config.yaml
train_examples: 26041
input: "log_mel"
norm: "batchnorm"
blocks_per_level: 2
attention: true
upsampling: "transposed_conv"
residual_init: "none"
grad_clip: 0.5
epochs: 94.9
weight_decay: 0.05
Rows from block 7 of a small spectrogram enhancement model, named by matrix and row number. Rows with one number belong to one channel. Each number is 128 + 32 x the weight over its row's rms, rounded and kept within 0 to 255. All counts start at 0. After the name is the row's rms in percent of the matrix's.
After each channel's rows are labels from the 100 clips, of 14976, where the channel reaches its highest value: "top examples" is what is common among them. Only what is clearly more common there than usual is listed. The data: melodies that start on their tonic, played by one synthesised instrument. In brackets: how many of the 100, against the usual share in percent.
# convs0: first 3x3 conv (model.mid.2.convs.0.weight, 192x192x3x3, each kernel summed), inputs 156-191
# convs1: second 3x3 conv (model.mid.2.convs.1.weight, 192x192x3x3, transposed, each kernel summed), outputs 156-191

convs0.136 100 [113 212 133 146  92 172  87 126 167 106 139 108 131 138 155 146 127 123 119 125 118 112 155  75 109 105 173 168 111 126 160 120  74  69  97 138]
convs1.136 106 [152  87 140  90 154 199 135 162  82 122 148 147  65 152 119 132 133 129 127 157 102 144 176 124 132 157 108 104 127 101 123 124 138 124 142 100]
top examples: clipping (41 vs 8)

convs0.32 102 [145 133 144  83 130 109 183 115 138 137  58 132 110 147 114  72 121 145 136  99  74 136 147  96 105  75 179 102 176 129 189 118 126 141 121 146]
convs1.32 102 [ 96 106  64 134 118 166 108 131 114  98 121  94  97  74 117  69 101 155  73  95 132 149 119  57 100 152 225 136  91 113 168 196  78 135 130 130]
top examples: bass guitar-like (58 vs 5)

convs0.113 110 [121 134  99  85 111 167 124  82  74 104 204 120 100 151 133 150 173 102 153 205 120 137 113 145 130 187 119 158 147 126 186 152 177 176 126  68]
convs1.113 114 [131 128 134 126 165  67 162 160 137 102 151  49 146 109  75 113 156 152 115  75 105 192  97 126 153  50 111 154 149 136 137 172 113 113  98 124]
top examples: bass guitar-like (47 vs 5); bell-like (39 vs 5.2)

convs0.169 106 [111 117 114 109 181  97 129 147 164 128  99 144 122 182 127  88  83 145 189 108 128  65 164 126 115 111  73 142  93 135  66 156 158  88 140 142]
convs1.169 098 [186 151 133 120  83 141 127 107 127  74 179 126 133 140 127 124 117 151 142 179 142 127 154 133 137 134 145 130 164 131 117 115 202 113  73  90]
top examples: square lead (49 vs 5.1)

convs0.165 097 [165 114 136 121 107 125 109 142  81  71 117 122 111  64 130 151 180  88 146 196 112 135 156 128 180 219 121 168 126 133  82 150  86  68 126 122]
convs1.165 093 [ 78  94 156 171 116 152 169  87 108 160 116  94 157 169 149 145  95 115 128  82 152 115 144  84 115 149 135 163  67  96 102 110 131 174 126 118]
top examples: bass guitar-like (28 vs 5)

convs0.55 100 [126  82 127  92 102 149 194 125  97 115 146 155 143 157 123 157 157 144  70  75 119 161 158 135  94 138 102 114  76 124 107 120  99 183 154 255]
convs1.55 103 [143 141 110 160 157 132  92 115 177 125 108 148 164 145 117  77  78  71 219 153  57 134 117 180 159  85 146 122 123 112 133 127 130  97 115  49]
top examples: mains hum (28 vs 7.3)

convs0.163 121 [122 125 152 122 131  67  58  96 175 148  89 133  46 165 186 114 183  87 112 179 124 147 149 116 154 255 115 160 132 133 123 133 146 149 134 130]
convs1.163 116 [139 118 147 153 163 144 184 127 108 182 170 111 122 103  96 184 103 157  95 161 128 108 143 146 170 112 139 132 155 119 134 139 155 119  92 145]
top examples: harpsichord-like (41 vs 5.1)

convs0.26 093 [179 159 125 168 154 183 136  96 163 139 123 101 112  75 139 115  69 148 140 146  95 104 111 172 130 154 139  87  85 158  93 134 127 134 136 134]
convs1.26 098 [133 174 122 152  96 119 129 105  38 136 129 181 139 108 107 158 163  91  91  95 163 126 141 158 133 129 133 135 118 113 148 154 102 131 134 111]
top examples: clipping (52 vs 8)

convs0.129 097 [102 134  61 137 143 125 137  89 127 111  68 108 127  93 115 183 113 114 123 169 130 105  70 119  58 147 116 201 124 222 128  85 119 132 124 164]
convs1.129 084 [140 132 125 162 116 117 139 132 109  77 174 177 144 115 160  97 133 167 122 109 130 122 103  64 197 107 126  92 183  87 162 138 124 127 117  97]
top examples: square lead (55 vs 5.1)

convs0.174 087 [148 168  73 112 122 147 110 135 134  94 100 165 150 174 152 138 140 117  67 168 102 106 154 114 119 130  78 167  89 214 152 153 151 117  92 125]
convs1.174 077 [161  75  98 104 110 137  98 129 127 193 128 115 161  80 175 132 155 154 142  97 113  87 150  90 166  85  98  82 143  83 128 150 113 140 157  96]
top examples: white noise (74 vs 7.5); thin (high-pass) (53 vs 12.2)

convs0.86 101 [122 116 142  96 152 147  87 169  78 120  96 175  79 142 174 119 108  93 179 154 134  90  97  67 183 115 140 166 109  91 175 166 146 138 134 152]
convs1.86 102 [ 77 102 123 172 122 137 108 102  77  79 167 133 113  73 129 110 124 235 126 106 184 151 134 154 141 103 101  98 138 172 165 129  57 122 162 151]
top examples: bass guitar-like (41 vs 5); horn-like (31 vs 4.7)

convs0.0 080 [162 119 226 130 103 120 150  78 126 129 120 157 166 128  84 102 139 113 146 116 176 112  71 131 106 190 106 116 109 226 164 118 122 131 146 123]
convs1.0 085 [155 166 120 164 148 120 107 195  87 174 122 157 137 113  93 160 138  79 141 202 137 158 179 105 178  78 127  87 137  59 149 111 126 163 158 135]
top examples: white noise (38 vs 7.5)

convs0.149 097 [132 187 187 123 105 131 128 131 101 113 158 127 188 123  72 131  87 114 115 152 161 150 109 135 115 117  97 150  82  89 126 170  82  98 123  86]
convs1.149 096 [139 148  82 167 179 172  81 127 157 121 155 107 142 189 174  83 206 105 109 117  79 127 103 126  85 109  72 119  92 142 132  96 140 150 108 181]
top examples: clipping (31 vs 8)

convs0.4 090 [157 144 104  59 146 126 152 153 136 107 130 120 125 144 112 173 136 129  91 103 114 114  94 126 129 160 154 112 111 117 114  98  59 199 116 168]
convs1.4 091 [120  95  97 105 186 146  88 146 157 152  93 113 171 148 123  94 147 164 172  64 124 117 167  88 128 158  56 157 146  69 116  57 157  56 179  79]
top examples: staccato (51 vs 25.5)

convs0.79 103 [ 89 112  78  42 149 118 100 114 138 134 103 127 109 108 125  92 127 169 105 170 114 146 123  97 118  97 109 111 142 138 155 135 147  72 139 176]
convs1.79 109 [113 169 121  86 110 137 109 107 140 178  82 109 154 125 117 180 134  99 147 138 113  53 126 105  94  88  81 118  97 125 181 121 177 155 124 100]
top examples: harpsichord-like (48 vs 5.1)

convs0.45 096 [108  80 128 105 128 143 117 127 112 116 144 126 116  90 102 139 140 111 138 121 100  92  95 173 150 102  67 153  67 107 166 153 162 113 135 147]
convs1.45 103 [165 109 106  84 164 148 159 152  71 112 117 170 138 126 100 163  96 180 111 134 165 184 148  88 130 136 132 131 101  91 131 110 126 137 107 122]
top examples: harpsichord-like (25 vs 5.1); bowed string-like (25 vs 5.2)

convs0.124 118 [117 141 145 163  75 167  68 128  52 159 149 165 172  79 117 155 104 148 130 137 155 108  76 123 112 109 118 227 177  88 153 172  90  44 129 140]
convs1.124 097 [139  78 141 142 103 117 111  97  89  69 143 158 125 185 148  51 107 154 101  46 116 101 136 122  66 170 157 121 148 151 141 134 187 154 168 122]
top examples: clipping (36 vs 8)

convs0.141 081 [166 127 146 110 141 112 105  76 111  96 161 162 123 158 102 167 115 154  64  84 129  47 119 167 129  86 126 146 136 137 108  97 126  84 123 129]
convs1.141 075 [ 88 113  96  98 150  60 111 134  96 138 148 107 112 141 149 107 115 119  95 152 103 128  24 105 130 106  89 171  60 150 213 117 147 132  96 103]
top examples: white noise (70 vs 7.5)

convs0.146 077 [179 158  64 121 158 110 149 123 103  73 131 119 163  94 127 149 155  83 152  90 126 149 154 116  80 120  82 169 123 132 156 118 137 114 144 118]
convs1.146 086 [147 124  86 104 201 152 111  53 104 186 185 132 151  49 119 142 156 114 106 121 113 163 135  76 170 134  77 118 117 134 173 176 149 153 120 150]
top examples: white noise (86 vs 7.5)

convs0.81 096 [131  94 161 121 130  85 129 141 121  70  78  91 120 141 127 187 129 146 195 155  65 177 103 103 137  88  52 149 111 118 124  85 130 138 112 127]
convs1.81 096 [159 116  94 112  69  94 110 131  87 146 151 177 135 157  98 130 148 132  74 103 132  65 119 111 124 147 146 116  64 107 140 133  83 184 187 148]
top examples: square lead (39 vs 5.1)

convs0.28 111 [ 67 146 119 104  89 117  68 119 102 125 177 139 141 125 101  94 173 157 112 144 164  85 157 106 137 135  99 151  92  99 151 107 154 100 133 178]
convs1.28 129 [138 120 160 112 100  86 156 180 154 117 149 149  79  99 139 108  99 123  93 119 107 206 197 122 180  77 114 111 149 212 147  92 134  93  70  95]
top examples: harpsichord-like (49 vs 5.1); thin (high-pass) (34 vs 12.2)

convs0.48 086 [135  91 153  82  92  98 133  93 162  82 112 150 147 180 140  86  68 126 133 133 166  96 143 113 158 174 106 104  95 172  85 150 129 160  80 122]
convs1.48 082 [161 147  99 137 122 108 109 135 105 141 131 148 110 120  84 103 148  74 130 173 145 159  85 114 119 169 153  67 157 104 158 157  93 102  77 178]
top examples: thin (high-pass) (56 vs 12.2); white noise (32 vs 7.5)

convs0.154 117 [114 113 123 122 180 114  83 106 109 174 121 130 130 114 146  99 141 143 124 124 189 121 112 111 154 117 143 132 140 107 160 116 136 136 110 109]
convs1.154 099 [ 84 164  75 104 193 106 126 137  88 112 144 123 104 155 142  79 112 132 113  98 137 126 137 150 110 147 190 167 156 136 116 120 121 149  98 150]
top examples: bass guitar-like (53 vs 5)

convs0.76 097 [173 146 127  92 122 107  77 123 158 142 172 122 147 137 126 137 149 146 166  93 152 146 112 103 150  96 122 148 122 149 155 134 137 221  96 169]
convs1.76 099 [135 162 181 115 176 129 182 125 131 132 149 176 123 105 108 163 164 116 202 201  56 155 108 167 119 121 151 167 175 128 139 102 188 107 128 109]
top examples: clipping (35 vs 8)

convs0.167 102 [115 103 116 191 108 100 131 133 156 148 139 161 157 129  89  95 114 110 161 100  65 107 122 171 124 149 124 148 137 121  98 121  96 142 121 101]
convs1.167 095 [121 183 107  94 114 149 125 175 136  88 147 165  91  88 154 116 137 101 163 130 107 142 170 133 175 163 127 165 105 107 185 164 198 166 134 113]
top examples: white noise (31 vs 7.5)

convs0.31 096 [102  96 132  85 148 105 120 100  85 160 115 144 112 160  86 113  83 153 111 108  98 180 186 142 165  79 144 127 142 166 117 134  96 196 129 101]
convs1.31 101 [192 165 164 130  99 136 107 163 135 167 107 106 110  90 105  86  56 145 133 121 103 151 155 139  78 115 165 137 138  65 162 119  85 137 141 133]
top examples: bass guitar-like (40 vs 5)

convs0.18 107 [115  66 165 113 158 148  94 110 196 145 117 101  86 137 203 111  91 106 124  86  82 100 161 179 136 144 160 153  98  98 175 178  74  99 121 120]
convs1.18 101 [124 135  92 110 152 193 127 182 171  96  94 133 143 139 115 158 128 198 147 144 121 134 115 109 126 128 110  95 137  43 148 162 173 100 139 110]
top examples: bass guitar-like (26 vs 5)

convs0.16 096 [145  67  92 102 175 121 120  86 162 127 129 150 140 114  69 116 153  94 125 131 155 122 255 208 145 127 134 125 124 167 157 170 145 112 154  94]
convs1.16 106 [184 173  82 168 165 150 135 147 124 167 125 133 116 146 113 190 107 112 117  55 115 115 135 131 142  85 172  58 155  55  66 102  98  96 119 117]
top examples: thin (high-pass) (86 vs 12.2); white noise (62 vs 7.5)

convs0.158 092 [124 144  82 194  75  69 164 165  28 117 195 154 107 133 161 135 122  67 109 132  33 117 115 119 142 139 132 187 163 160 169  63 122  68 129  63]
convs1.158 085 [133 123 121 122  64 136 130 132 155 153 100 112 189 101 125 125 122  92  77  56 137 147  93 132 115  85 109 179 165 108 109 117 107 141 158 109]
top examples: square lead (25 vs 5.1)

convs0.30 096 [104 103 158  59  81 149 120 137 103 145  65 140 168 150 107  95 121 184 158 118 155 101 118  81 137  90  82 149  99 141 156  58 129 147  96 160]
convs1.30 091 [121 173 100 122 103 131 180  46 108 104 140 138 187 128 154 154  91 125 127 134 109 102  97  99 152 106 131  86  82 130 148 184 160  98 104 114]
top examples: bass guitar-like (37 vs 5)

convs0.126 093 [143 119 132 126 119 191 102 109 104 117  47 178 101  78 146 108 161 108 117 161 109  77 116 127 102 126 126  84 121 118 128 137 144 149 118 147]
convs1.126 109 [167  53 118 117 151 107 114 117 138 111 128  79 126 170 119 142 156 163 165 148 150 151  95 191 181  76 181 115 120 142 106 140 164 174 121 141]
top examples: square lead (41 vs 5.1); clarinet-like (32 vs 5.1)

convs0.14 111 [160 132 163 117 126 119  98  75 104 114 230  87 170 131  95 140  81 130 149 125  75 176 142  84 129  95  86 192 137 132  83 105  85 189  95 165]
convs1.14 114 [159 105 176 150  91 130  61 130 134 154  92 122 133 101  88 143  90  79 118 138 124 132 111 133  87  96  65 150 146 119  91  88 154 152 178  84]
top examples: bass guitar-like (62 vs 5)

convs0.85 102 [152 109 137 107 100 163 124 129 169 118  80  82 135 162 106 143  90 123 100 158 112 100 128 121 120 162 131 140 190 138 152 164 130 243  87 114]
convs1.85 101 [127 101 137 148 150 101 145 153 152 113 137 103  62 108 127 116 137  64 134  98 112 163 128 150 151  76  88  52 112  93 116 120 146 107 179 158]
top examples: square lead (30 vs 5.1)

convs0.22 104 [106 154 104 105 133 126 102 103  99 164 177 146 140 101 104 130 129 161 124 136 128 138 227 178 184 125 153 156 102 143 131 131 112 162  76 172]
convs1.22 107 [164 194 170 143 107 136 133 166 138 146 126 130 110 126  82 180  97 124 152 136  96 112 103  46 143 136 143 123 120 187 122 119 112 149 167 141]
top examples: bass guitar-like (27 vs 5)

convs0.39 111 [ 86 119 127 113  80 121 132 119 182  88 123  90  97 107 151 153  83 155 127 110  66 103 112 171 126  61  78 134 174 108 123 125  81  91 123  67]
convs1.39 116 [163 125 142 104 141 132 120 183 178 155 198 174 125 164 106  79 133  95 202 139 121  98 198 136 166 106 149 154 123  66 134 148 124 163 115 167]
top examples: square lead (41 vs 5.1); mains hum (27 vs 7.3)

convs0.123 099 [153  77 126 163  83 138 123 147 103 129  87 142 169 100 171 100  99 123  74 156  63 131 153 100 131 127  91 138  73  95 167 100  85 140 116  91]
convs1.123 101 [125 142  76  87 128 108 109 119  94 108 133 134 104 104 150 197 161  82 181 125 124 103 107 121 121 144 108 143 198  82 132 155 154  92 115 152]
top examples: staccato (58 vs 25.5)

convs0.34 099 [ 51 111 117  97 115 140 105  80 136 136 164  85 112 128 128 120 125 135 113 142 140 103 147 111 145 194 117 104 153 131  77 185  90 136 145 152]
convs1.34 110 [ 97  86 126 100 149 116 151  94 127 109  90 133  94 122 173 158  97 136  97 100 124 111 121 112 136  61 223 104 122 155 149 112 142  78 156 107]
top examples: thin (high-pass) (30 vs 12.2); square lead (28 vs 5.1)

convs0.91 088 [145 137 109  92  74 155 100  92 134 159 151  86 108 126 137  62 117 172 114 144 104 175 105 185 100 108  92 101 111  25  80 124 124 162  89 107]
convs1.91 090 [ 66 126 137 106 129 111 188 131 131 136  34 111 127 100  88 140 142 104 132  98 139 140  98 132 110 110 113 108 128 127 123 161 152 160 131 160]
top examples: square lead (36 vs 5.1)

convs0.133 089 [138  70 118 120  74 119  97 112 134 151 109  86 115  79  88 119 168 145 147 175  84 134  68  81 133  93 102 114 134 223 107 124 175 124 141 134]
convs1.133 073 [151  96 144 142 124 173  94  90 105 174 190 144 120  85 157 122  90 165 110 124  97 120 116 139 155 103 133 103 165 126 163 134  82 206 117  91]
top examples: square lead (31 vs 5.1)

convs0.71 092 [144 142 185 114 150 136 134 161 116 175 111 142 161 165  91 139 156 135 121 150 110 141 170  86 129 102 138  37 146 106 123 110 144  99  97  61]
convs1.71 101 [142  46 148 168 125  98 127 118 171 155  71 153  91 108 168 126 115 177 134 163 125  81 126 152 128  93 161 181  84  92 142 182 106 147 148  90]
top examples: mains hum (40 vs 7.3)

convs0.77 093 [131  87  74 119 153 101 166 134 174 144 133 107 126  82 188 116 150 131 123 175 204 132 130 115 159  97  86 106  92 137 128 125 125 121 116 121]
convs1.77 086 [104 105 142 102 129  86  95 122 163 135 138  99 187 142 110 109 146 125  96  90 119 115 147 133 188  80 130 134 173 117 140 132 154 118 117 124]
top examples: thin (high-pass) (73 vs 12.2); pink noise (33 vs 7.5)

convs0.75 098 [ 99 140 147  77 110 142 197  87 210 117  88  85  84 124 118 146 147 151 153 154  97 171  61 147 143  61 132 126 117 132 135 190 135 219 110 142]
convs1.75 118 [169 103 107 123 179 175 149 165 123 164 146 127 105 160 108 134 130 118  91 142 102 135 168 152 110 146  80  91 151 137  76  74 127  74 134 168]
top examples: square lead (60 vs 5.1)

convs0.127 097 [144 117 128 140 142 121  96 123 176 108  78  61 103 187 130 153 121 132 140 100 132 178 107 101 136 119  81 173 113 127  89 110 148 115 154 128]
convs1.127 108 [106  82 192  94 111 196  96 167 163  98 153 165 127 111 132  32 123 102 105  86 134 136 139 173 139 154 134 169 156 160 118 118 139 164 151 112]
top examples: mains hum (84 vs 7.3)

convs0.67 111 [156 150 112 142 162 154  99 117 175 175 116  91 113 137  94 117 126 117 119 149 118  96 170 128 131 114 146  86 123 131 136 129  75 123  63 136]
convs1.67 113 [128 118 131  95  99  70 146 129 171 145 116 148 127  84 159 118  93 108 153 110 177  99 166 121 142  97 164 130 107 208 125 158 122 113 174 129]
top examples: square lead (41 vs 5.1)